{"train_examples": 26041, "input": "log_mel", "spec_augment": true, "drop_path": 0.1, "subsampling": 4, "beta1": 0.9, "shampoo_beta": 0.999, "precondition_frequency": 20, "max_precond_dim": 1024, "epochs": 149.4, "adamw_weight_decay_other_params": 0.01}
Rows from block 6 of a small sound classifier, named by matrix and row number. Rows with one number belong to one neuron. Each number is 128 + 32 x the weight over its row's rms, rounded and kept within 0 to 255. All counts start at 0. Numbers have three digits each.
After each neuron's rows are labels from the 100 clips, of 14848, where the neuron reaches its highest value: "peak on" is the class under the peak. Only what is clearly more common there than usual is listed. The data: synthesised sound scenes: up to three everyday sounds over a background. In brackets: how many of the 100.
# fc1: MLP up (model.blocks.6.mlp.fc1.weight, 768x192), inputs 0-191
# fc2: MLP down (model.blocks.6.mlp.fc2.weight, 192x768, transposed), outputs 0-191

fc1.597:118109152114101087126122133134136173101150129137114119074152151161133131114167139152124204110133131162123154043143151155083134112113160090108149134154139189118149147135255100131183182097158114123124106090085137190075153163171130084119123156163134154130118084163084085119146118162095172094082125143175145098101103126087107105170121183137132097164109135139185099144104081145097194108154129104119127117137139123138169179179179120163145121106139113126193134104088154112123185103170109162124132128017146173125068111084154155122148064082160124101117127113101125102141182099161127114
fc2.597:088143124116089132117120101128154056123117084100131133118156168074050100133132127167071076113114137136126097142142127134136191175087150138171146140126098156145151190069163115150161076144137112165088140145111115081125090109129217185188125057169118122087215138148051143087138096144147131168161180140130136098147173218124132076112172141168177152107101137134083169118198070169124181119109119134115125158140116138088128100112140121078125110123133170170141116203129159115163080151149143079112134103115157103099121136105105137123167140151130189168149131111125143153153114142108105127
peak on: explosion (73)

fc1.461:165156108107123104151119171060083140116150137113129153119115117146118124066065123087129188100128101151083154095126104118088098152189134161092162139127114159146103135126180161139103068168151130110086121065096116134092152167116134043109138101139139176125143118164077089124149179154143148140089138097136083174071125119103120148158085122201080111069160073113067073117117116120148145114158139108141165083106099085072111097141138139125085184149129144138092145133150051152126080127090116130082170163132075091138068140161090107132137094189118123159123158084159114112174100173141178188
fc2.461:072167155131153082077167091134106164151155103108204127099049116085158101091128099150126068097171094153127114169106140144138168169129093125135158162144095164151114135152117095142136165122090150078172153160141126081123090159124126113086164150156119189178134100125111194124160094095189143135148141121109147096163156105139183199169152163089089211103141161151118119105185148190151088134147144156105140127155170130105133091210136144138144139127125161133126105104144104143194132173059191118110128065095110131154132090095187090160124165076128145100170112145141134143184139153138142143
peak on: melody (39); fly buzzing (28)

fc1.267:070129142144190102195139169116078122097162135128161078089192064111126128125145118141136121106163096138115128208189089124141127153145141096107107169126117139112113127127116106152206139139144141142051123097146123140145174179156132153104124138103158121152115132183131130127181183116122156134156141091150117068109123126075166169117113111058120121137183206064119113096134072098146125104099132139126112119132201172088126097140141152111107106161054151212120086128093130127067121166186157135112101136144155108158140129073090141092117119167122091166118128101183083103150164102056161149
fc2.267:136048145175108144099131170113151141155128120107205126135176133134147094194186112200146139155075150202111074079083129086105140150094126135119119126154154077145107077122194158131163125131081135084108134105050186101152179142111114136119065062144150140151183049126092103142141119164109119169077133081168139125065134135156137196207141146158147104078106147147178137113128150142142109155107106098114116161118085147091131121168060142129166103071100122141135177180153158119154137140144153133116135163131177156117107095163129103107088125102148168138171150112125127122142095120094133132
peak on: melody (46); thunder (38)

fc1.352:086136058123181168157093117123084149135141132149155125127113109144115079108131096083154152140138098109150198131129104140093150111134206092120093098084149152135147162146154164183165180213167132091144153132151168080151176135190117128135134081140156152160130135178153152140120117156129162150141175104145115174137069156181121118128166131151110130095105087145140081160117087207128160122091103094093167157129181195102085124066125084160119149092098131156093026110153173119117087133130112028129135132127096159138132122091144155126105147157161099108136094131140196136119137170086098134
fc2.352:170114168115147085100150174159085182190153141079097151113125156141136147127200119134094105108089140108134087138061178141125167108127136124102115152119136059127136150115186149196135113094154067096141113160167150131090139143076129159149113133130098147125106064130114179130192115090111136087076146125180141177128151113152077157101121112080162036105136116060128151160143127121138127124125160142108157181095071123113147093163150085126099096136145117126085060167170135156137140105153127114172117104128167067125139120056162172121079167166125130134154137131121134074210175075128175139
peak on: frog croaking (25)

fc1.285:157097161157139125118155209144024164080196175095189136145108091115168157115109081079125183094142147088119144137196134084134120144131117121158113134128136125164135114054117125066158129091188164146165118111153147187170148097138133152140127132104186146189127125135168136168154112164153096091137134150127090139124109127142110114078143100118132112194124173096103134104131117158145125146124190108116152101174146120199102116175164135092098165142095205162120159151116116179183151148167128093152099069133166097143137109126103154141106135203112087173079159128138126108117148186092172139
fc2.285:092078147160116169140148147089070134108178153194141107086146141139153164124118159110132139120108135140146139169066111131094105118165102178121164148162103115111157126113146127161125109100127119103141075132100189115054105141152149139164128108125125124105112102157112105162102166120143083124100140080172140077094114127177072070158124179119127163095183161142095112181161131130113117214092070158133116113101186122133150094219041114126104074136160170128148169128132098087054068127180129172144186120085183134143134145118072160149156125139109089173121149192114124117092170150126129092
peak on: melody (57)

fc1.375:080119144106147097125137151122131139108145111094124138175096145126165152075107123050074148078083190114152078199163094059134097098114108155083142089119132111147122121109143148107101028097170154093144135108140120083130165118133139168121114129092106165159129120128104098096155183170115115139162076151125125136099136136097108130052099119133155079175153183102138068143088118116104134148111157141113192108140154149217155108147191086199134086172160139095104216154088106124162153112111138093183144127098132142187136137080120157090145148145117154134103111075130146102130169136083148084
fc2.375:085131120104131171158081126102093139154179156167102069124150180116188117134098137139110169126157173153111127182077083089147140116067076156161107187067136143118108152061151129128135129118151164157125140156132133069111108119103156165080164089186170064159226111153134106068151106086114136059141107103156140130136143117121138114120095137170093173123140108111104111196143122055139117101072103172097091112084147081158128113113104166175121133142116112115120169099169121153092110140136152138156185230144125142173141133112173132139131138127119140146159123118139131055147158124111056116
peak on: thunder (38); laughter (35)

fc1.440:153130087080146147117127082099128164110119161091117098095111115140102115059176195117131100114119088115144147104143149175136128084174171149112153096121092138140152158117144074133148133146155141191082134144078120112176075133150119131151102101142185119185161107135094119109146187167090138139161096175130069141162093108122083112167170136149170109130160084146150090176064086068172068076107093111156127153172064071158159133110094132109108132157109146116153153128147162203147121124199064089096076163117166102063127086137127134176091085151177151136094154129130116136129101123104186157
fc2.440:141130124172134144163142158133169131115081096155169088219112166125155235136119148160138134123084050144123187176107087052175154089121123125099141143135152083201155131102135133089098115173144131149109177089167180087126141148150126111093099104169133119160136147090130128149139124148141137103114195159155162129040155141130088172132105145144136118095192165130076146188168132124117114160157117145137159090100123128085132182160136108086144160117121113110175140123167113133170076120115107098147183109120136089118176128098160108101087183117186139158139162166090133111089152079147064115
peak on: laser zap (55); church bell (26)

fc1.443:119119173111059154143088125129161160142126111138120085135107077039169151118126121113149160136147133086061105111129173162107182162197102115149132113140132120158157171148189120153075139103102160167189147117150092125145175116160122107140177150099138208062145143056076152133117192120174158127151136118100125119098152128073100149205155142133135093108078134115143084126138128161099180124114109127089072221114160104089140122109163145104125086134150123087126086116142120091110178134160141100178036124105139101161111129170128149165086097173090123166135141121145092125157132190107140141
fc2.443:143161156150097099161149190169123143095095143089047170000150140094159170101107154103148083135097089094096101121142129130131131126150093124135100118181158132109114136076167116084121160124123126125122154122144107172152105126128104127109119091147059133103078124165088130097116126109104098126063068137084147130106117160189105114093094146112116139101115136090191084177159147123145143152158133106151148056131085141154131171149149185082074149106122173113104114127140156151224089112106130181111084158119162065128109155156163147125144109036105116096094185085139132134111145106094102119
peak on: siren (36)

fc1.191:130141159137135106151148106170093122122104133127112142142171091174174170128117130086140109090044131055140144143058146141119138114118146113161162133093101082129143102103119155097173134047146135158140142137167113107153074181187162101067166104094086131110096109150126148107144143161231155170149128160131113094121169090142150098140156138120173086131085167131126177164132149114116116189157144089096071189109099097089140147154133133075168164132142170157064121079062150140160096057106132089108106095063116105151155116109146114077109155141122098114152091119150081169123133078108100073
fc2.191:115133088217119156123108126136124128084151099136078112174152119140139136130128150183107119102168120105179082175120134137056129135134132123103087102139150156124154152140121134086121098135131178047122162089089175104179129115126158119106136132140065146202131176115066142123126078083143107101107122134112206161113166109130163114149124132181133118180149162148160157106109144142152085135158064081148151118059155127174132070135122155084099129071101158106111085123151167129147124129071158146146143119152223167143154113108152185134084100130166056105128062116168076124142165154095172082
peak on: sawing (26)

fc1.386:122126099110148097166106131107089147154124075124122131076166115121170085088109108145149119084105090094052102143147070148141142122134119160065082153129112092095174186141093093159089074154113179081068120146124161084163099125130101107167122103155091156160098114147119123069126207147150115122116124159105114165043113130159106139136162149148158115111097144167043077133138110116095121128147159121120109132112152155100106069145142120130129117092158168141098176080178097122067145096133123167193068066092130099051162171103068101155076118141105102144094110101152092144096134087092118153
fc2.386:165125090080154138133139141103095134117137130149098173148143159156116112148167157081159116186157118114168121154199147099171145098124155040114129147100086116122179147080076173129122151087092113122071141042110157175084128109121137142167133117149204158147082121121177148115173151168166111144185167120121113082127182113134127149099160152142169090091180121138173103130135169161086122117110146175093105131156099126105171163114148153099118108144165101122167185091156138130165120171135129147138079161141121164025096193152131085086135131150113133087143160159124133067093099158080199120
peak on: siren (76)

fc1.566:133120089091200130127137129132075157129135124160135145096173127131148143114154162088140144088165119124087133146202138106065176154148103155125078147131146166138089110158130089069136082109157082074115136159150137185128084180123120094114152131112109153115133113123057095119110193191081131122114143133151128120188183115133138151118111120100123132120092154043147175071147129090064099166084162126144146129047109116138076042099117120094161169081165116125112125139073117095128143103123172140083155084161209133083140152109144205146118173140132139156147155128106112174091139097120127172
fc2.566:115118057115139062181177143130091102129131115129147158112089118203074130080128146115094103092098142083095158137160190137145113116118105121152077123071146128113176160141154094132107125103144150108095140101151180147176167168199102098127054113066156185166146115163182125094160162144120093122128165115147110153141105143112121198176101154130091094179116104132160093084153152043128096113119162129185127151119144110143107108147077091120171083107153046083095125101186136128129128135096090077134069089139152123077149109167171121119090085104077117086125103116126127101121144130102166108
peak on: frog croaking (31)

fc1.327:183123132165116090162127147157090183153133165118155139066165130082127061134117157127127122133096125103129068117126150106192022131106183108096130100120114147102189129156166131067093166177125119112105147160123191130085072146158146129139121138151098160125129086102126115156159111094104077111051154115082100117144071142194118153113170120116113144086192109130130101123107131154114108117112063127102066093121148113106153074154105165169128140108144079118186097112183148069077120088100092162218132136146143089128122105097115143153125171115141133115178071125150105173169105128092142148
fc2.327:158069213176148142109158082089146122112084081080131138143165169145102063097119158108112153104094155126121112122145087159164098163161138138121073162144107142139193141125086111168081117084101121160146150101092089092158122063172133095148152103154119128123166146136136108152162167120128152146135139134193108114077106079090158119158119165112121106150154153142117077096067120073080142160087091115195186114136150095042172082096100193108076135153177159147203125118164139149157133085117136106138143083137147157166073197108090108087095120138137147169111106149119111095095139131135111131
peak on: siren (49)

fc1.738:130126094064116142157124159137061162065182173110112176073135112093127115113160131096106068074138111216076114030147183123142117130149086093108151130165213114138104142142134120114144175131127131135122148131186099082181222157100131078124141133165144111150142114128125104116153162123086134110127193143128150120180145137114110168182088108151115137161142124068120138113080122125096170122089114092064147139097156119112098097085165096138133125152157131182096102126119145155194151107163076071121164152116074148111130179155145089157113120113116097140121179082120142077099121115084136142
fc2.738:116118199115110104108109141080102133157127126125199101124144159165140086051137156146088156101124128128090146135114121118065092167112148075118152094168169186167137180141068170122167147117075167112128162161106153178123092132123162158079102102181201105113122129110135174094163084144116141063163054077172088144119175147146116222127104123118188116113134087102149159129098134096186154141102177072154100160142075155068155117186158180130133089131119132150110148096115175084078125112102130139145136114095127175108131154109113099088115151147110128124167158114135143142127097130067130092
peak on: thunder (89)

fc1.200:181150155083094206192148118129181163180114152127115145138143119047104205119147148120150156129133095144091188101091095150188125053159093126154119109123078155126139109117130118211099127084126125103132109120148187162171167086148120160103153115131166146178123133113091112120112157116158165118138094125150176118158109105109145094138171191125135137084146131125177106179183059143112150100135184103136090071146096115059110126125136136191099068132149162133137133161154136134143133123121075157137085099129135024096136150114117172136140114182116133147138158158120085201162114148148134131
fc2.200:089111070177149118128095146156194152108096134085090174135113148126100161137178145142160129152121095147173147166112088099108100084151131118149068134128143116147185126107111099178130116110127106127093097145140158074033144107112138112156093190122087158099111136102133141080176185114133112142157137084126118119046089161143108112148158144060085100155127125129108145106095116141070110150136196114094128104151111196109145174098066108157112131120104079163077143138158161148110086141117054120095089139049184123128154099170144104112124085139115201057115115122159109118157147124155053128
peak on: laser zap (97)

fc1.329:151101125096129218135118120135135195145180109077148164080083131106168140124118164146129145119085127117118145055116093087111175138112128122121110143092144130098215176193170121148094117161174185125156161144173089104132156151131092143091155176127084160103160112079147130171124096098133081138124178144108086104134166081048125127101113150164154157158138184175076114164117146120105162113064127137205129183157142090125121091165125119093164096088097081108211153144116096122176120137082140160192165134138118127079159101147146180133127134137120129120151079086130103106126100114145160103
fc2.329:147088146048151128138126131086169188112131139156144165120185123093137077091113168151114103063146165093126145056086079155181144160134127100065179161132113127160203149128129116114103157162146098128144199181164162128099162098126157083143097043151151110098140110136138144134141176102122119166105109093155168152086110121114124166125117122142144167162171144121153134121096105145148096117125094138061133085149155081087137203141088121073105170144078078099152167103187152130161104075157135131158121102113138123101129173111067129127103179140140082194118132096055152089144111113104115101
peak on: siren (32)

fc1.197:149170132138132149157188075070134138190165184132145146134124140140104107097122155116141085164104115111218113123127120143083167145163148060164080085133112115141119142159146110185121068078158128162147137087132133110144071170172175165105121158150101092124080085124152118104098131139160136142134090134141139105153146074137127129109142159149127191081142160181101093111088059175130155148215203110173109150202173127123168143103140120185121050084118106105141113096197098100158118056189120100133147156079126146116146127106169114124187152112136166150141127110134154141115129113120097121
fc2.197:151136149129080093107122133088137161115092141185105147104136182159112154172114137177145098116145109107116128157112116111113086170207076129107123077164164106101121139115132117172146114108121092136133155134156173125119171159120099094207039150094140079122073126122091133102147141144165157177119105103119127194146183134118107131105106180141085102118136111165140114160115115109094143099076162153071162154221169163077157106144098127121093155154135134160114076061228158122084145074168103114115198112131135134167129115142118102212139152150171134109167127091107143136152160123068147165
peak on: explosion (89)

fc1.545:117177112180112115120139109085114139143128162135094136135108120146103142162134204136163060160140106118154153079158138212096128169134101124118196112137122158117146138066092109148119098159053126173160087134163167188153074158142106157138112162155146131172136133123158209081141180152171128188122153142108136146151143124128110128069102107148160132126190130084094089067107106181152091086136132109147095115121162146083168129129108104072114062141132115143119167110150151081176139064177122147140137111098157187160086112156130134139111138069114121105112102018131107119078117096142085121
fc2.545:121118074155127093137095057105128113104119117149116130124112149110151157094076114128126048109107161096105140161077065088085136135139136074134130126124063111133178152111166130106092091181132113158108105135158127099145161103093102135098137111117134117101055091189067168110098185135097178143093081137164154068105099147142095142092068175115120166130139071089116130131173117137127122102109133176160075196108228141113161166154164161138132163118124108150201106084118139186080132134143104165162158138145143095163105128100147151178103084156099151151105111161089143095158176171126076160
peak on: explosion (43)

fc1.617:108138167131054187149119123133110180159186062110128093145160163138137102170142129145112128134139053118123143130125087138172139120141138115161117150099167127252155126113156113098078127154130102115148159156132113174120132110099150171135162008113111101129113131115169119110169180116128087198149107150148120136086161161121141097167100110167128120090146128111138111168087181139086140195086099127145097161154163112126152077100138107135101175148131142084177121121175123106126049199155116128086176151169117123128148217144103104104168151132114129121142118093113135071107143069161141116
fc2.617:190114077122123154120182135164122119151093165132120186122143150156150129119126183125151134093183098120129109161158147109100106122160126086126126053170155130154146173107162123085107133117146113101181118156154071092137140166169097083167145144111141179155151133161142151118112112186171162165088126079119139198159079060153198122174105123145143141110093065143144186149155132108154149094140083187170167131162162125123138133153144100117141082133183160041108091124105180114074158115131091110103074108075147094145151013110119142164103127088121113098172156137139109146118116153081111145
peak on: siren (78)

fc1.540:169108153171146099147064077153119133087135132097161117061099151109107140124116098161136152151152148114083110136104141160170137121116131090119064120097106167183175198116127130156103128160093133120148137152097183076155124075091176193107142099109155133164131088179154153154131079179131154108094191132104106098090112172126144207132105138117113120149159152184170077150157141089119090147138144125130106157100155132104087092134096102140173108105112181177089117142116066180141162085116091077192130105068134133100175094143192097112110105098029093173145095137142130149085116108116141153
fc2.540:134118144032178205129088123109124172174123145150235144114097155090155065131197159086099113174144138096144094144161112120155154193121136094111157153100127179207159115156140125124089159163141123147073123157147132181118160076144133089139124133141148133131126116145163104137083085187088169145067126105141118135108117113105137183133120080170208148167144160152163144130129136158116177140114177195110142150125158083104152146100119133159136103142158109165133154170101138106147162128141097190132120128154124147142143105086127143118110167139157084212132136098061079131148183133140157109
peak on: siren (27)

fc1.645:141108142131115153159074165111108155118160163155061098143142140129088113106135156140120104128154104127137134094187085121138134123135180159111094110120109162135140105156119140136127155103166116106151134107145121214063113070077191123194137072069170158104101103171108107138103107151097142150159101079171094090175179109091099118110133083132148095129109114158136081167092111138135146106096156086146152179117105087128174154038170164135097087152116150175149082095144116153160101195129113111185117165101110109087143200085128159131139154096162129159143082192134146142116107091090201208
fc2.645:104129068102116127083087068184111107110115070139144087172102172202213186069125087103067119112163088185101162094153124089193107102140063165108129130083093149123102140133101119127082143117124163120144144160098094062146103106122126102197095090156147070146150115134163062145112111154162094141092165109108147125117163133159122178126132162121081147058095125127138119178192125102164152108097146108123116113116128120084117098152105129113157171155170090112154166087060111175099111094148126132105124158107138104081135103154158155166152084110071130156118132133127171154110144093188140133
peak on: laser zap (50)

fc1.341:165147164150158091103145119112128100166174119135097156135146159156139162154117080151193097129153153073116114139207193163080122125132133105208160116092119191182130121172144062109156128098102103156110156118154152092196142098119138096159147181090153167130131084172140137100176158139087083114151091134114096119089154145117125156170131114115126116144119170180065106182158129101131163126127177088113145140203176093158098110153098139109135150159100198194053188112099150141174100114117176152086091117167086087124123062127158109123128145120158181148134112140147130107153106082146161136
fc2.341:103031136150151155101115119103149167121159092117140150164156089141106137083137142077129135118125112190095103170171068135198112203121172126114163146108157146163093116142150116107154128106123144062198128153117101123119143054141176139138111068181114130148202054096107135120121088050110155120159110104136150098147109100078191173127134126157180136105158155147137173125155153195126121107129100109105111081133100110135150158090143111123071158101143139154128088139167137064118096125142123101103163148144141107090174103173116111142139121086137132089129121144104123121136209192152191059
peak on: melody (25)

fc1.559:117134138102149066118112105160038144070127115136128083188142139121102138087113133051100161143143130056159137130066177133142138080168119193162143132155123141155121128113141138099122124156161141143138142122132084160100183120137109117138144055184105140096076128109119167108108144133136134117150222103185156141159087127126146143081140115127138164121141141143115140155111107105153114114047088136077164129155166104176219122160116103110165126144151113133130201114133106160079088083079120131099124145199123149108114178144207165166104181181115169074095150139163158139093152141099141151
fc2.559:104135129102135085120081124087137099100149195118162102123094157146134165098134061145129139089165103144129118164086204097121104070122125099149116155121081146113117142153164255110140121174138169179140136170098167176107127082088107183129067091135112108165150114115145107161161097208156107024082108174116155130092122171087111115108089147113137107091104151121195131095156144142121138097163171153058095153118143126135120203098107081144096141116092141115152146123123079141180107101138153126109120168110096095110104133115075164138074128101135106121120122106151158089159091164125134146
peak on: explosion (84)

fc1.703:131126212063150118102130124157182124105161105144148123174155145123202110091111125123163145105127137145124163144154092216147185141165141157179125155160124169143144112054213102157122117118117140108166106119155157125133117119136138092118162168098156137088117162124166125105187139068108172102148128111177087125152109121150116130129094145137058127151116100231163128200127102151124109110150148062039118108187166136151119157121157161179148118087192184112144084128108138075144146160121086136154105144134190144174129082157144154122123162131091170125114156101161147091123145074128108126
fc2.703:087125090102121154103154140138155150145142118111123131109123097148087165164155134111111158096085098089136128129125137147038094079124081083118127181154209118128105097113091204110106146167109176132146046109078121135136150090090094067131120135143099160103107155138091178125120123108134078114156139143080096155116125085137113097152140032187157084172142123092089116209142124155160138115174125124141066064179098143137097090119138082144173116137129090129107125122117071109129155150145097126113094149175167145137118170148125070181132137138151141085035176136118163122122161149063158111
peak on: creak (55)

fc1.71:127117134113100112125151173121136142100140125126126157106117170153116085144106113166126130134101125177124102136206111149179155092129135078154162112120091126093085087139143179113172100197125139123144068040064162128128158104153105136085094099125153128091142124172143160111091177066115139110096165158147124183188103140134154162121167221148170142128094106132133134109159099093111114111153114129168131132163129165167151106101110078178087143144096158143173077168100093083184122113144048075112128055149101128107196100070165108115138065114175132094136086139111141165095115104076076122
fc2.71:038102150153121088103104108102109146122156138115090114098143145112114141188137140158132146088180182177204155149086173075148093118147091130168091164157114082113160104163122125153099146127133135100115105149213080131108095163142123081120093124096121143206210163133141098119158129129118120144129193117128138145164108089159134181204138141159150148125160149117107102126127122146165122181123108201160117158169130187157079141044137122147121132130150124112141110126165112204129145133148165190174113187126153099116176112153169127183155140149059085126155095109133122165167117169089114108
peak on: creak (95)

fc1.304:113115139080159051117135151108088144124132123099176077200108067090140135090081134115143082128156128143231160126161087106150095171139090096197097139131151124132123092115139151146147144125098157154154157119166127148171086114121105105135161140126162147129134130139153115136128121116185157159191148163143111133114093119134126095155111095164180146114142175127149128152150142163120141138135151091108171131096148189196166133112087084100170204092145116111131073117168132157114141170116174161200098140120085106133140188183152093184121140142112128166133108148128174157091157255087126154
fc2.304:091148148173074118197117174152166130156139127160147144134120132113105116083097112114109074052102168130106150131144162175164122134222180162195157164129082144144085137097124095191163132126152136112155074145125138094119148130053096107118111206119144163104129114145128179147091083078116108133196120109130155095115175175165112082119179120095083114128099129071136120182097130069137112133148073140160074104112213097140142105122120112088119063103104184166079141122104128109144124108112100112151129138152128098112150120086132129122176129105117119071145167099172084100116078102088161126
peak on: creak (28)

fc1.593:124098198095091099108103098112213149141106126118110159153120131127093140123130140124161107115097173093070097164118104145133152114173137117176122116171106112112181140076097104100116197174100146116136130069190095148140093086129099164176148109195074110074081149155117139165071099115103113145148137130106138107058108144125142162153104155177153136168128149074145138117138128068169175155154178168127109150160151117109126136109162067088155098164160069187160194105074069120152199087131144154101134104111175156092155096097099168142124199121127139093088127141142113181099128149101134130
fc2.593:165125087114156122146117123098108120167178140091112147174106132155146190186185208119059136133150117117087123113147085108143107117154091113066175114120164097143110139101089161126169094171152160151109191126140156125170111130097103119153158081055147184144124167137061159165110092155127173137177127133157107126132135098165153132153107125118181107136152120142144185104167147141129152091191094121185108087160124132150122188137071090123150066067169047144141051124052116135117144113166115135147115152132129138074116180099133157064162111176152133139128145106149115098134148106092159078
peak on: sawing (47)

fc1.293:087125127091111080124107135167112117132177154196115132148111232098127127079129185142076153100133156128159128102153180096111203125116138097156117145163129179126068131130189137069140165141175107091144127174127142143087159122143111167101136139147117160146091119079139132152129138088154139133119086151193160085131036106082134153200134199096063119144161097150113153124123130148135125091108042144141106135191152090128054129145097131122116122133106123108170131097115130095105074104175111080182136121135081130098111100145161123123123109143166107162208111096132111159144112094166150182
fc2.293:136114141104106137201106106182104168103117155081125153140079117080147054099129085110117147150117174106102142136043076109092166145082117109099026144185126061126166188160131068143119168133081141137151191130039092145095108109132149096093158158149130100143107114162112091162095133134063110068086101117114135112184159155139137080142130097124112110121104109141155119127152091124189085105063134155112143128174155119128102060102114142160180121048105177189099108130137131149142100118114115106136083091155114129134142157135160154163154144144101168139156161120100117142106107092124107102
peak on: thunder (44)

fc1.603:129115214163156083187141140066137130111178147189085120119102098122068120121111127129157161111139143100124121110120122106096091168137102157141113140153104138102185102087135131153104169163139127095080084142117132143140125175207105161166070123195140092084098079139078182084104055142157163164130098169145136097120139170079151120144142156141099154153136126089107144138109160130117137155132170095130179092160167123102195067159092138127172154167112181095161120111130154123087135100133121155124045140171159169078148189103129150163127163112148103083194162157090120160118139177074110147
fc2.603:126018090142110125168122097146118124142136164129087120117153154162147188199229137097095157098098155112110124146169158153118132148110081126150077168164098120070121122093126106114162149137079123101077143110088154117137105111058076127156104114137125118151097106143073118126120086161117142137106069133056051135077081127147149102100117156122180051135160097097122135138141137126126101107158116126162121064131140110130173175131124119124149076135112160164130040121145083120138106102072152067213115121125127144166129115103157087109088099162153093125108107177138142116075099111119140087
peak on: sawing (75)

fc1.366:108135156156060103100103147134094129055055087159074106105076112108093160153186111121147123130136131173112148090158104139118123153079106099094106140106137133185145201138137143092116108189135153057078130092124150126081147103122106129156137075139146138114103124114093130105157061091205183144160113150150130145083086135095154121150170163140109112168067130160097159164170144132045158131059098070122126148149116154114105125141134123095121063117110133105123121148174133183115187120114072098185133106104164133108104132176060063137119175140118117139106144118197106111092099086120146150
fc2.366:081134093130142110087132179140083143146157123083182104126131104095128097107154097127163154177151148134116141184102150142129086160124175125197113167148132193139131165131041097089180074162160167060154084136122126154131150144161134151102068156147053128094176142116144156132104140102132133091139135075086077130117149145111121125180086112125131109071147147076182139085153144142091148111158126139128121090166154149111102073133115082132098159125147167104132169073100080109174143133165169179060207095163140101176138094127096149154149141163124061126114186100144130093088115142079169144
peak on: creak (98)

fc1.220:141165096154139078139151089159127100194113126130215140160129140171112120103163102158175106075150081153145089096096124098114116168144145172072106083121104119109164129088105119158109140090152140156115088148127116164151102103203104151142112146126144102183149126106199090129152093117104153115101172110093115097146133124094157098150136112163114114085182115076162148160128130150111133145182156136101133084166112148119078091133102117146106145073130060146160037159133143168197069143074106148127083124165146118218171131066113139198087133124094061132122144104096133135168157118119173101
fc2.220:117111101139096117136120150139118082131114096120193058100146086160156175164141168170163136161141149153134160122173095156154119073146145132142171160153175102100197134084188078101145111163123141157167128147134097086058129160114109149104132077141132146117062120094097092145107055061187161094165095126161117154123146096136149109152169109150113100060129158152131159128149141102146113163094117113131153144129161158116088114155215192155113140129127128118129146144129132131086163151116142164133135149207146170255110128163146155168145143122125114158090125145136140132093174195125098124
peak on: frog croaking (58)

fc1.84:120158129123124120074138126139142136138103137125112098083128106096161179097127162071218126122111153139150188134174108117120149189143107136139141128128148159130134109170160139109131128126141102142157123149122102085131164214212169077127162122177131128101132168084167112151144061051089100121132140164091142134181135125090108152126168113128197088116151136102098063166127147097113182146145101150157099114159109118148124156157136129100114104125097134142094142090076085162143116123079173121078155090086119091000148144160120082116166144180139159080115141162100068137073117174108100157
fc2.84:145138092116107123188196104163145160138112178162074140136173124120131210124144148093123188124067194052082108075105160131141161153184166145110096112150111107111127126038140124102159202125135128105078161124158174104150117156092099178167159155122084140128111142126168141042087127167173102092147120090178138163160081129129061143134160133170123107122142126120075146118129144114183113151134081123122122122144131130164075163099094133135180099135105099142168105113168144160142124138116115127140140150125161159028107092163149113133098148152092108106058175123147147143113116070108149108
peak on: melody (26)

fc1.406:171104102172099071168155107141119099129112080142124084184124106140121149115193102119099140138123206052133123147189123185079108157129108133135078137126135161126129120119198121134067054078127121130110126168132131193150168119142121105099124139114150145135129139120164092104125105181075124139150129112159174126124173109121104125081086156123117098091153034153146134107121113057121172071168177077131160120157111128137103100181140093161121101177113209090125118174105127129075122155117124122169195110124150128078155139174156091128113103063108158165120143119168144119117187148125055105
fc2.406:136112115139143127213147161155169165093121111147107113173136181166153113139091123110166114139101093101133079182137152107099157112136147140126115062110115141182091107122123158138113138141123110067089129105100163147092193177102168159143133128135114149172105106140106123100141071147075076126090139121152166142160140083146210065089135141142087097143083148174126160103108094148128106089086125184124115131092186141093177106134155173121085171106183167128096123124083179136167088040113063202097036122159114111093089148168160106121161085137126143104110144106105137173164124102127108111
peak on: explosion (57)